python train.py --arch="vgg" --model="image classifier" --dataset="made-up ball-and-stick molecule models" --train_examples=195000 --image_size=48 --crop_scale_min=1 --horizontal_flip=true --color_jitter=0.1 --targets=["balls", "style"] --num_classes=[10, 3] --norm="batchnorm" --hidden_act="silu" --channel_attention="se" --depths=[3, 3, 3] --kernel_size=3 --stem="single" --widths=[64, 128, 256] --downsampling="max" --label_smoothing=0.1 --loss="cross_entropy" --init="xavier_uniform" --optimizer="adamw" --learning_rate=0.0041 --beta1=0.9 --beta2=0.95 --eps=1e-06 --max_steps=23500 --batch_size=384 --epochs=46.3 --lr_schedule="cosine" --final_lr_fraction=0 --warmup_steps=1170 --weight_decay=0.01
Rows from block 2 of a small image classifier, named by matrix and row number. Each number is 128 + 32 x the weight over its row's rms, rounded and kept within 0 to 255. All counts start at 0. Numbers have three digits each.
After each channel's rows are labels from the 100 images, of 14848, where the channel reaches its highest value: "lies over" is the class under the peak. Only what is clearly more common there than usual is listed. The data: made-up ball-and-stick molecule models.
# conv: 3x3 conv (model.blocks.2.conv.weight, 64x64x3x3, each kernel summed), inputs 0-31

conv.14:111126138141110105138145116141197065147168141061127155097146151133164139091187125101132141077149
lies over: white ball

conv.2:096086084084113083082127108051116145106160065116134130177126176121074155196078102097113149149138
lies over: yellow ball

conv.42:138100098088086165178158119119107098079108129088102128089112103138098147085124141115097125079202
lies over: stick

conv.53:116169143136138166091069129095098123110161109051095145136160099146088144121116087153134152084104
lies over: stick; white ball

conv.59:107122145106200168128131142107118117128134130149080136199123127110133162152088072132153112206141
lies over: grey ball; blue ball

conv.34:138103167151119122152141129143088147153085171132080163139131134090111161015080144155102124134125
lies over: grey ball

conv.49:115073113124119054126134120050159081109151147168124106123057122137135130118108118120138068115155
lies over: grey ball; blue ball

conv.56:101113160080097128130115114064120150150130148102123085113046083069088100102107151174140030134140
lies over: white ball

conv.27:135060146146111130078129115079113150130104157180126156207125139111069150186110135117138116141130
lies over: white ball; red ball

conv.15:074139121144151092162185084075119068119107127059118107179119096122150116086100129164081147134111
lies over: red ball

conv.13:155161153103119115118093101102176152111088164090142108085136086062094098130102122155141136168062
lies over: stick

conv.57:123170154130141097158145125053168087149140162149103106133119098098069139130039124157114099116166
lies over: stick

conv.50:173094128095122165110140079065114143138146159124132128160143120160032169070143116139139112124107
lies over: blue ball

conv.54:075122154138121111124128165090089163082126076130154129137088081094139124162118131132130118111116
lies over: stick

conv.46:144135094139136148059139122086139137112126122223086086161125048121111120122121126156120111200160
lies over: stick

conv.51:156146152078128117115138112134163144122101188077143109131151079087116098123109094136136144117088
lies over: stick

conv.23:096131080111152104109159139094133090098155120147079069197096144148147117154127118113130134208131
lies over: red ball

conv.22:209104133135119084129100124133089170126118083154149159123138088043094090156134132104157102069145
lies over: yellow ball

conv.19:027127146079101113116093096076123112137151108091131108131124060117073128142166111136129098102166
lies over: white ball

conv.30:106166133150143105158038155119115060123121113149067099091112105126163093155111167137133099118169
lies over: stick

conv.33:122113089132164114137192142096156130152130132131090100174106152135186127119095100145144150255139
lies over: blue ball; red ball

conv.28:140146104127131116090134102043108094060143139185086119154088124130130167112101097121160082154172
lies over: grey ball

conv.62:150090136117155132115061120083106114127177134082088151093114094135122121161103115153134123142171
lies over: stick

conv.63:080145100119162089108088144087105117100143086153140104211094152165132113152104101086157148216125
lies over: grey ball

conv.52:115152170162121160140119122112114053138124149072093101200146120109142148072123139176107156163140
lies over: stick

conv.24:146140120163090179152118092131127136138112130065134056145103104094165101035062133124105157134106
lies over: grey ball

conv.9:126120158142062139142134104120116086149160084089123122082163134150075143120061106131111130118108
lies over: yellow ball

conv.39:137122144170159098112115114069104070134121145158104157160140072091088091103113119161091075189157
lies over: stick; grey ball

conv.60:105098160099137132093129153080095128047078161168154113131118153132170099149076102104135080143135
lies over: white ball; red ball

conv.3:118149097112149144123138116115111094151142166187105112200090154120205111119120072090127147202134
lies over: red ball

conv.61:129148088132160117109133104156128089090167137076107158238101141120134157037134119101091080121124
lies over: grey ball

conv.12:097119166141132122128120122155170070161128148038054125215138163111192126100142128146109114179135
lies over: green ball; grey ball

conv.55:156125115149081157137083127114100155094133106111136104154141117133096133115070126078095112081097
lies over: red ball

conv.26:133144133120108101114092113114173102135134142071041143218124137155164118120131146137136157165150
lies over: stick

conv.31:096143143154130084140147168120133079100114157065097129233110144108153106131123161179164143178171
lies over: blue ball

conv.21:089136056113135142102136124076113078155180136167095056208127150116160132115148125098076131196130
lies over: grey ball

conv.10:140153125150122128094134051082085060105102149069109135202120139132150150123122131086136142146139
lies over: red ball

conv.8:130137167155127117159116107139157101119115102000118128172144111102147136069095134146151148127149
lies over: stick

conv.5:099122136123136119128130101086123084160122133000118143201139119120105134138141148173154112167139
lies over: blue ball